config.toml
conditioning = "class"
head_dim = 32
fused_qkv = true
parallel_block = false
optimizer = "soap"
lr = 0.0021
eps = 1e-08
precondition_frequency = 10
adamw_lr_other_params = 0.0014
ema_decay = 0.995
warmup_steps = 880
weight_decay = 0.3
Rows from block 3 of a small class-conditioned image diffusion model, named by matrix and row number. Rows with one number belong to one neuron. Each number is 128 + 24 x the weight over its row's rms, rounded and kept within 0 to 255. All counts start at 0. Numbers have three digits each.
After each neuron's rows are labels from the 100 images, of 14848 (inputs lightly noised), where the neuron reaches its highest value: "colour at peak" is the nearest of a few named colours to the mean colour under the peak. Only what is clearly more common there than usual is listed. The data: simulated stained blood smears. In brackets: how many of the 100.
# fc1: MLP up (model.blocks.3.mlp.fc1.weight, 960x160), inputs 80-159
# fc2: MLP down (model.blocks.3.mlp.fc2.weight, 160x960, transposed), outputs 80-159

fc1.166:127121133114111124121129131125131147132126125123122136135126079151121129126132130133126127128127128196061150139122136128114128142129145102084124171129086130108124119132110127137129184113148132147112117107132113117132140131128099129136082186
fc2.166:116123128079128138120121179152160122154153127122117165151131103114133132129146130129126089124135152049130133119131123128101132134138127131155132127119109128127132222125102131150134161147117128143130134126107133141122127140133159124123131113
colour at peak: pink (93)

fc1.616:133144123128128087183127128130131098150128090103133181128109126149129129086106119129117143053124128135120074131150105148115089133129151095113127192147150155114117133096128171128147106148130110115120144123112128110127180104098128128148128131
fc2.616:128098128117120178102129132124155144120133176116128080136162123071127128138138075164128132164149143117154144118128133102159124084128128126155139191102129127121127079188130109125128126161134127163129066163143142126101121129128131127128097127
colour at peak: grey (65)

fc1.197:141165128128137128168128120082143128124128128128128137123131128130133128121125126163142136131157141129127128147128002128108127128076134128116128122128141121095128125141123123130164127158119128128140129128134145120148123121154124128127129130
fc2.197:130111127143128128129130128000118127128124131128129124133129129135126133143128131104160128116129096128128116093143131127137137117130130138128128120128150137129111126128128128132113113113125126128131129128131127127128128123129120131118128126
colour at peak: purple (29)

fc1.634:119127144149130132073129117105128120128059130122116128142075125146126133156133139128089132109136129139139133033104129167106180123130148107142166129147131092117156126109129123127126127127164117134131146110125125113127132174130146130129102088
fc2.634:135157124119155123128124172109141052128131131130184127068136130127180124128131116184134140125126127109129120177130148138116069125127151125106112180129157125128122134128162153110127129138091131086157122119143156137127110133096062129120128121
colour at peak: grey (30)

fc1.126:128137150092153088158107128106182128109128097132126133120129128140104158110119121129137128132128158128129125102126037170090128156128155129137103129132140122063128127135128121143128136128124128105115127151133146133240112127144128129122128129
fc2.126:129132115129111083128130128242163157113128124117142157118091119130100152099131130127127130128127128128124169134129164129164137129128127125129138158120127127128095133134128151137128130128128128128150132128147126128144108123128127100127109125
colour at peak: purple (82)

fc1.83:119134141110124104171092056116145169112122148102149122143143118121129092153129127128113205132140128128168129105126212128144133160122122135127110127130121216158127119109129111128133128108241151113128128106140113127128125135132127134139127112
fc2.83:165122089126135128096150162083122104129124128140128128118115137124139149136133127118130125089124119128127127151131035077135127093129128115116128128132126111000128136128101150147127164165053122127128123123126127135115119117128128128128148134
colour at peak: pink (94)

fc1.2:128122133135146129149128128106150130120156127124115128128127130105147128129110138092181128149158127121107127128141122133128126135098121124133127124136126125106105126128122130215141158124129129158129124127128164112056146127132126152137127128
fc2.2:128157122121127121125102128100128129133126135128164128128109132129128129128134128118127117125101168150141127160127136139117138125141137128128128122129128128210175153128116128090128119113128128128134125128127117129143126129130157126136133132
colour at peak: purple (44)

fc1.641:133130155131128129149147132134137098133173129136127157058130123124146159118123143137124113145159133127137110106127134111090122127120126135111060083135134126190129126137125103127137126131128128121133125121121141149130161113186128125124125134
fc2.641:129144188129135133084123126134128138076130127123125117142122087127116127147119128127120000163097224129132125120101091118096136128126063128130136156120128126138117111141124117130101134173154130133127128120202133175119133128132125127118129130
colour at peak: pink (79)

fc1.206:128112126141129141128122128117128130169162128128130127126123126128128129134122133128124125106136117128128117129138131125130107128144128137129128129104128107126125127147127105129128103137126112129134132129121139129130128124124128131108140128
fc2.206:115129158115131128128120125129128108128124126116109128114140160128135136115130122132123128108131126131138153126120146123103127129141129128124128148127127134103132124128143128130195128128125138132125130000129127132116132128130128125100130125
colour at peak: purple (42); brown (36)

fc1.494:130103127110147152111179129070096078129136129151115125126109127126120123142128133101112116131131194124057136198123152130124129139143128151107193130130120109143159077122128118127109151122127120155139121124123120102140127110125123130130126221
fc2.494:127104151129129135134124124128128166129125129125136131127133130125125132124163070126139128120130153113154150126140136127128145095130130128120090122121130106113118124124128133146142133128131228085066126129132092173130117124133081127130122119
colour at peak: grey (40)

fc1.5:101116116129121129069130113099131130127123099108135144129130128127101120115108122120130127151121121129087126125127121183126104138128099129128114154135130060091116106121131125128139136128038134098131121133126078131126125204121113130136127148
fc2.5:127124186126149128121150125125128128127034125127118152081127133128145139086139117127144126135216132125128131124129130100129140131083158123132111119126128119119071126141135128164117142085156125091137175130127114122126109104093144126124129127
colour at peak: grey (98)

fc1.3:139146135096122174149127183127128122074134140126128107135112211127129190130126200114126069125135136103124135132125180128114154119150144125070123118112190186131128114122124127133126137117145154142131116130121177128128128108122145124097135128
fc2.3:154111138144127124142153110128127128196143129129123183101129088128128134108110088176131152124128063132140162134135107106128133136115171143178113126189101128127133129123120125144128128080039139182126128118166111123127098200131156148147044124
colour at peak: pink (86)

fc1.532:136127141127140129122131128129137128127138130120124000128128128125127131114128128140128129128128124128127061118128134126138130128128040128117125134128127004128136113129133128128128119128128124128122129105131128141137128127130120128149065128
fc2.532:109128127127130128130128129128124131124128128127127193135092057124136129154123125118144134128113142128131131125142126131136128104131127134137123128140128123127126142127128143118162139125128121128099128216131137126103124126132147127118150128
colour at peak: white (89)

fc1.372:128126127088128155140116104128132112104127132141172152140127149108127110159126119121131122134165081143150164126148121127111185125119129104126044125128112110125140115076115105131128063115118149103127124152144101128140128105141117151134128153
fc2.372:161129114152094139143094125115139135130131127128069057117128128153131124117126127130126094121133148101127126130146128128172134123127109145128202140130131139136135129159132125128157199144130099126134129122147128124110132164125128129117128128
colour at peak: pink (94)

fc1.611:129128128130139143190133122128129133127123135128159128119128112132128129110128128107129113129122128128133130116118128125128131128124132124108137129113122128133127116129074128126160133170119138126128124128128135115134127128255128135133128000
fc2.611:127140127128134128125120126128128132123129128124146126140128129128128125126129129111128132124127128124128125136117126151158113125128128129126124132128134110128125128129128128130125146094132128133129129128127131129128134127000125128128130000
colour at peak: purple (62)

fc1.119:129126116129124151218138127128124128110127128121128123113138108100123119196135128126129091134129117131132128114127128130133089107124138068125137128128193117137116125114128138132112128129128140158129102104168079144104138091133128136135131127
fc2.119:127116129129087127114122127127113130129130127128085111161129133132114126037127126132128160194077143127127069095130111100119219143128112138131139118136109166128098089123100129109130126098131127127119127176113161150127129179106125106127085140
colour at peak: pink (88)

fc1.313:129071143094136090123127062099167106147128121126122127104121153076128161176128104120108126104139139131112121130140195131106078134147130128138118131128150115128131081127130132065118119127117133125106130128158113106128122117132128129154128128
fc2.313:117230128112126128161109127124140124128145148113141090128108149127128081094102133145129158184006141133129124152111120127129140172110128071131127112126129186200149165143140128137127121090128128128128076135109131124078116129141132156132114130
colour at peak: grey (95)

fc1.369:129105125129140149128128120128082095142126129165128128092114119131083150160130147115128127102117104128128122135129116103109118139122128128146119128124089116128143150143124149106137128118179143147127130122124085144139000127127134128127122121
fc2.369:124129116124125128088128126131157128133103169126123132129128129128174141142155081067134130124125121138158118128126158128134128134114123147084116123128147129128128047106086115228117135129118110128115131122128106137141242096129137136101154128
colour at peak: grey (33)

fc1.756:154100130139138129155115158157125092138123144096102143111129114127126123133131130126103134123139101138136090139148137127067146120120164133081133046072201127152180109112153135199137128109147111126122120123115131111108142132129129127123092148
fc2.756:129132129125127136117142038127213127122127166132139103131132137134128131158084160128130186129033148127104139130127137104155128128128130128123127164127042052127127128148133159085099114133129138127130121128154129127129119116145127132132151109
colour at peak: pink (78)

fc1.54:134142137113130134085120156139131109124137134142131131137134115083117168152146129148136163130171125138097090057131049128109128113117126128130142127098126109126132120141131127132138126111145173134133089133106141126123127128110123155144133163
fc2.54:122145159131142123127129129102127125131131120192185122156127196128128046130108130124134096113140127117156126146054119122128126125096125133104133127155132129127113127146126119129113000138128124138132131133139115069118129126131131154118115129
colour at peak: grey (36)

fc1.315:129146199127128134128128128148130134098132127128135111147138128162129126114124140129127118128119122131126087136132133125149126103128067127101128128123126000128127108122135101128122130132136130130097118122119146128151130119115127136147000128
fc2.315:128128129129128128128126127128153128148128161127125217095129205128139129124170161127111128129128119129125131080120125067128154128118218088113128132128138198139102112141131128128094141132127140128146106008129123152132122128114125124118131128
colour at peak: white (63)

fc1.84:115133131120120133159114138140128102126158128128122065137067139106128116195123140114128124127128144133131149148153117047127114129109168111129114128118128172128095104141123129094196127148108116137128128144157137116058138105117126142147128128
fc2.84:091121119123130108046131134128130133115154130127134130118166126126137107115133128124148133128133132130135083065126138129086132125145056128122111134127112134129128137128176134118133125144128149131124128128087082128143131128128117127016128128
colour at peak: grey (47)

fc1.218:134145170132128117130121134132135128142138127135137132126138077184153132137168131145085129128127123161141131022126081156174129117138129097130106115122106124137207111061133096125151115128114120126126148125148124128128128129131129135127202132
fc2.218:129130072124184139126138129125085129138129128142127129128129143096123132135130159148092160133127139121154132128090128103125114122129115124128144128135138115000061177127128167145128128130137125135118129124125121126126128127149152128130127130
colour at peak: pink (99)

fc1.120:091155137106128095082130135120135125149098128121113127107128177164129191125112130079118098128115129128128128097130133108107104125130137131125129127081138114123162137128126128103155104125108128121113130127184122128125124131140137103182101145
fc2.120:164149128128123187124123117142128170111190140135118143141142127110131131191128122130159130128157116148154158188130134163125121133130123107113126119134088146091147127128126095139013125068175107128131122128128128129128124116132138126129124146
colour at peak: grey (90)

fc1.125:118130127128125123125141128116132140125135100123178122128130147117214126126140137126128138132142131106114127123115088120131021121107127095121075125125125133114140118132130112153131123135129138115098132135130037130170127203134130125127147127
fc2.125:141130124126130085124106121119122202127152124125100129095119091127093117128228127115129113119174122130126130132125131135130145109110117130124134111123129167122129121125136128129128133121136121123128152125127135144125085134129128114127125136
colour at peak: purple (53); brown (33)

fc1.617:131121140132132121124089180158126139122097128118147130126109119146119137135131147141160142122055126130105127119129137126130118109127129100131092127127119128154063125140123114132127128128125097128124120133114132141133242133154128110142090129
fc2.617:127135127027130146121159130116129130170132126128063127128133153126119074123061191166126151133124130130081134124154122133123100162131090161128169126127125145135124168107119111085122124142129140132159128122121128126129194113114131194126120126
colour at peak: white (61)

fc1.497:142195128097131129124097129122099116147095129136153127129122130124162104121137146105162197137129125131087117128111006061130101121116128127127112188123085128144130105129141091125128126127162137139125134160129111120136033108112140132096149125
fc2.497:141129132158126130130135120127131126130129104143132134134116122125123168124137131127126110101209125129195143079129139122076155128128152102100129130128125133128141168128111134109137101129129128150128139127059096145134132130118156080133129124
colour at peak: purple (46)

fc1.595:081178119130128134105100123119128149089128129121122101108040167115130130125146117126152133142121129139200127151136127091134106140131134076149135127159117125133145134093123124145122131131137138101097134081143124143135193157129127121123136125
fc2.595:128157159127127137145214132122130127100097130127139107136062084130134130137128126139114135139120090140126126132128135127114141138112167129129065129152136141129110126132131130154122123105124126129133132128129112131141088125126129092126131127
colour at peak: pink (81)

fc1.349:161120180143125127131131152130127109127089132131101092129128090124109077154129123113124105130164127163127127149125130161099127129203128130130125120160129130131154113144108128133078122129139131174122128145035127128119127131126105128109129126
fc2.349:117188136137130126138127137119132127173127131110187130135133128128120127117122128133126176126088117111106130117117131118128134133123159130120143128128118074139129126130100131166161119162126128142116118137156128128128141183127144128127125110
colour at peak: pink (99)

fc1.766:088126160131128177077133128055097129130111124128142132124106098117098142128089104128088145115167131160128125115152071128076161124112128084160130088129145122129125122145135150127128128118077140113167172091105131149141125113036122127153127125
fc2.766:132129101118131077168144110126098126128122127140102112126144122145133127134123173143145079128091122069127131127072124130154128129127111160092114183133128128117132124120120125118127107129164117128105095156151127099153110130164127160121118137
colour at peak: grey (49)

fc1.97:126132110123131097097137128138127099131137126129140118119093171118128149119125084144125152120186122129113104131140112126137132131130139123098163125114126139129172131131125142105123149103120095134130127148137145111127021130104077167135033130
fc2.97:123133124124138136125129129129142126128127127130139164130227067110135221128133125060125140128174126128127127123128148129161183128139080127125128129142137099126127120130140129145167134128125127153124114122131145172116124166159172056123132127
colour at peak: pink (84)

fc1.27:140130109114128104146129128130112149124130140125139133129137117124149128122128129151137127158117127128128117125057098163137128131128125157122126104102129088130145127123128128112111129093157131119127128130130129132143128145225130125121133089
fc2.27:122096124138124126116130129131106112118127116120128135119117128131127147138134129155123124120159131131128125143132126134127128117135118117130128255149106128135142134128114125134129143128128125129128156149121122139129125135152149166054133148
colour at peak: pink (82)

fc1.607:127081120115134123117130163077165127105127124128133066123127159199158167133124129167175150128194118143123128135131176088128135106127128065161146124153164149131128123148106123138131096126110113127129108083144120130126127142132128127116130112
fc2.607:140201126128131093128132128122129130135128132152130127072163115067049103194129085128129129147127187128127097116104135128126130111123126114115129118130066135128128128118119110128111134122125128122128128118127129129118129140106161124140125128
colour at peak: grey (78)

fc1.172:149128099099117086156156056128126128183135128117121139040117127142127133128139127137130066131138129122120127131127128108129090054067121123122136141115132132112129054140133142122165082140140084135131129128136128160135144112130124103130128155
fc2.172:130128128135132151127093126126127128122136139107125128149127129128159126134123110109129133125095139136128147127128084166128119192188087141153120121122118116117128192128133114095128161163124178126105179128124132129134127127124083139136131138
colour at peak: pink (81)

fc1.259:134126145126138132123129132128094121129156130142126111146095134142135173168134138126138111128126161094123133126128125095125132102127137136080143168145122126116131221164126102117112139147122130164130128112130126120134108111121138126120146104
fc2.259:131144186129126121124125198127127119136128126112160174141068116153137128128155130117122129132130125126157115136133127138127105140129129115172126138119128131130164096078119125120127127128135128131128148122171124133130130127091127130128152130
colour at peak: grey (38)

fc1.609:126128128141143128144121128128106128192124128182107137080134143159129110137128126076124128109133118097081132120129113142125128141125170076085112128094144103128129115130126151140163106109132113155089078119139138107061138122058133156215121109
fc2.609:127134127129115128131121140128129128062153123069142128179163119128115127079128125129128091129139124128151080131129128136129191111115112088157140129187124158148134136140121125000107128105138112128130125135128118169168144128161133127136121116
colour at peak: pink (93)

fc1.603:148107130114128129128175163129127143128155100129137105124124163127128123128126121128120176131121187131123167146128107129128142158119130107091143128154077124131131146127119114128135113123127083116127128079132145112118129156128126149133192129
fc2.603:129129129146138115142108123134159128133108131129129142105147127136129141120128122128151118124174100094117078130134128136128129129121111131131113128128176128100105088154089148137121135114126147127126131255093123127122116112127132129133093127
colour at peak: grey (37)

fc1.250:128126124128127128128128128112188128136132127128114088148137130128113130059129127128122125132149119128149129112128126141128129130128144151128127140108107161128152126138128130140123111129153155129122137127142125128255080131117118137152149120
fc2.250:140125115131131131041126128128126138160128129128121115125130140140128136128101128102124129129132159129129146128120128123117128097182128126133128014129144125128128128136112127127133129131123128113120130093128127127125133123127124127255128125
colour at peak: purple (43); grey (34)

fc1.21:128140123128166135127128132142120129119128132147097105089131127136098142097129139126161097081146132111128127136127090118132121174135134150111128126141128099128126143129128094121131128133080135119120118153114128129128129128130126133117141131
fc2.21:107127128127131128094122117127124138128127132109114127125130149124128130124128129138138132128127128129133137131133185125105123139128128129132124114127130128255132146123132130140140129089128143127127135133130125105094143129129110125134134127
colour at peak: purple (89)

fc1.575:152133114129096147139134113130111138125122105136094128132196139070132131105123135132125119130132110107136127128116149159131046058094128111125142135135133166088136128119109164132133123103136102140125133111117146095129100110132128128114132129
fc2.575:101119135163120116128128124128122178127128134128100103082127087126132122124126126126134124140123128131126128121129128094126128122129131130128135127217127129122129107109126134111115120135129121127128128129127142125127145135121137132127179127
colour at peak: pink (88)

fc1.320:140138129118122125123124144137129119139136122180141115131156116130101123131127082114123066138099127148120173068123128145140160134121135106137147157134118130115174143184098105116147097111150107130128143137077130076139148104107117107116132129
fc2.320:155063132129128152158167128116149127129128136128128128049058135128134154128125180105128128131122171129174133128152139128109110201096110132225119112163126153123131112089130135139147126130103150074105131131127174128121108153129128142134096130
colour at peak: grey (26)

fc1.79:129125171127140124119117174127118102115113132135132123132129132134104137160127135099139127107139132121124129131129109119083128098130136144117122127087119120137143130064126139145122125092141126080133104129125149095170085124125086118128118128
fc2.79:139128127129129128172124127135128220119170131125134124126089130124156122121127131123125128139111130148128129129128152091132202134129130142131128115127161110133125122134214133125067122117129132168127138111129137146140130117134125152129127131
colour at peak: pink (83)

fc1.508:115118129167144165093127132128128128151127128139130131136089128111104107143102132131132127126143127131136145154084126146134133081124148124145128117136128163128122128146129104111117127127132115138120127024121129134116151128150128128102078131
fc2.508:127101125127132123128174133128128145130127131124135129128134099128147165084128142153128129118127127129128129105135128134122127164152115152125128067124093078089109131129130140130128128113129143120131139098137137064128098136095128128161142140
colour at peak: pink (90)

fc1.487:127118129138125111137111128128128104102126137131128129114131255119096086155128159106110063144143111131150162120128100119134132133128127132119124127128128182127126150149129156150151127132157169132123084133165166116151126153131131118139123114
fc2.487:158135095129128131123153134131111172127136126128152094125138030144201124130125128127190130128141134130122122128153139149127112124124140132128153128126128086125104063124128125126125127122092103128139130151126126124099129129128137132130170129
colour at peak: pink (95)

fc1.572:131128127128130143055128128119128127127128128128139128138128128128129115126128128148128127128128128128125128128128115096128135128128129115122128141155130129128112116136128128133128128128128128129128128128130129128135128129128137142127128115
fc2.572:128172142128115129137122104135175124099138128123135133158156167154154127112132113097131128130127165129117142156126132183142128152117130125115160128099130149123128131123157144187108134075127105128118108127127138142128083131163069128129128127
colour at peak: white (74)

fc1.255:129144132123237125128149128122137125145095096097217110128087128123099156086129139144132137105132135131147131127133128129129133123123127124126133149137105126119128133112134128144118171124123132098128141126124131135255101144152116143100128100
fc2.255:131136128137129135096133128118128131128128128124135131136141108128123128130150131126128115128131198128127144154122145128128131126158134111118126127145130109129133154130033128143139149142125126130128133118129160138120138128144128128124129255
colour at peak: purple (61)

fc1.280:181148137116132130158115104132119178138093140144118116117096106128147091128126129134121112101110172126120096129121158157180118135098085135108146148129144101082092138128108165128151139131125126114073140207116092138137144128142121112125182072
fc2.280:084133097139121127121115167154134028132150141128143127128172128143128127142128116116126132128123117127128162190155139100055135128128133129156096105129128128129222130137119094126128129131117125120194096030135109116129118151125128129128122127
colour at peak: grey (71)

fc1.213:115142128123133140124128130128128128128128128107118128143130114128128130110128119127128129121121126127131121135128128116149129128118128128128092129128111121134128105175151128128128081128128128128128128133129128128124133128128130127126121133
fc2.213:129096128109093128128113123126125128144126128128050157085130146127178130124128136128120118120128109145136118131128134134127113124128127116136129128120134126127136151122118130128161168136129125126126136125125151137125128086133128146128134133
colour at peak: white (81)

fc1.317:125118128128128142127145119176126120128126132135124098127134129126168121157133128127128092128163128124128128128074130133131132161141128122128129129128104138128126106128128123126111114003137128133125128153130141128145138144231128134128128134
fc2.317:131130124128136128120110123128129127132127130106129133108139153127111128128128127133128128128128130139128128130130111134125125110114119109113126255126120124128140135131130124134144136133151128131138129084128128128127130127128097124174129139
colour at peak: pink (97)

fc1.614:167154074100145111166122124128111119245114130122088138092165132126169135111128123149119128128090143125129127085113108091200143126122135127207131150109127131127155128146145128128119130130097131121127126121128136124190124123132128128187132128
fc2.614:135122164110101085128112104133126135104156126135128118176098134132132128139093133123127127114143135140085188128130134132072126130142144131068170129141141128131124087115088127126156128095152125127102132062127181154104148126128155133127125128
colour at peak: pink (89)

fc1.85:126149128128130129127117131121124166129149112063129125127128124124130124087129074116125127119062140143070137125126132124129127129116132121103141112124131138120149171094106067124170127100152140096145163110128132127093196118142126133129129122
fc2.85:126051129110101175127231128129176117150146134125128038127143128092097127127144130123147122213123134129131128139151140127141109204137170133167110139128126125126104134138129116129125114152165144109128206132090124091126118135130127130125126127
colour at peak: grey (47)

fc1.72:121066131125129129148134198127129131126108121127142151118098131120132120129082143123115130146132142133133130196133127204113112134190126141146136117039150093127158130128127131130128130129115168165177129129131138136088111145130128164134115075
fc2.72:092161114129110131127126075122134140155141169123128128126139116127141156137124134132134146050105135180128131103120130145079124143099072101130131124128148108127065129126138111134116118089125127056035157114114127127130185070130110127116133130
colour at peak: pink (95)

fc1.106:170134121134128112128135148116138134131131131126120126089144136126116128191130125084125124121128129125128130139120132171126104128082155122133132124124146127122133105127120107127128130105126103144136122098150127139115149133127096096145130129
fc2.106:072211161144117115131173048127129125128131123147139129128126118156128122131129139125127141129119137130220120123132123113122136126135120126131129123128131103127122132126084125155124043124127138128128176132169143128128118128146129128126168129
colour at peak: grey (30)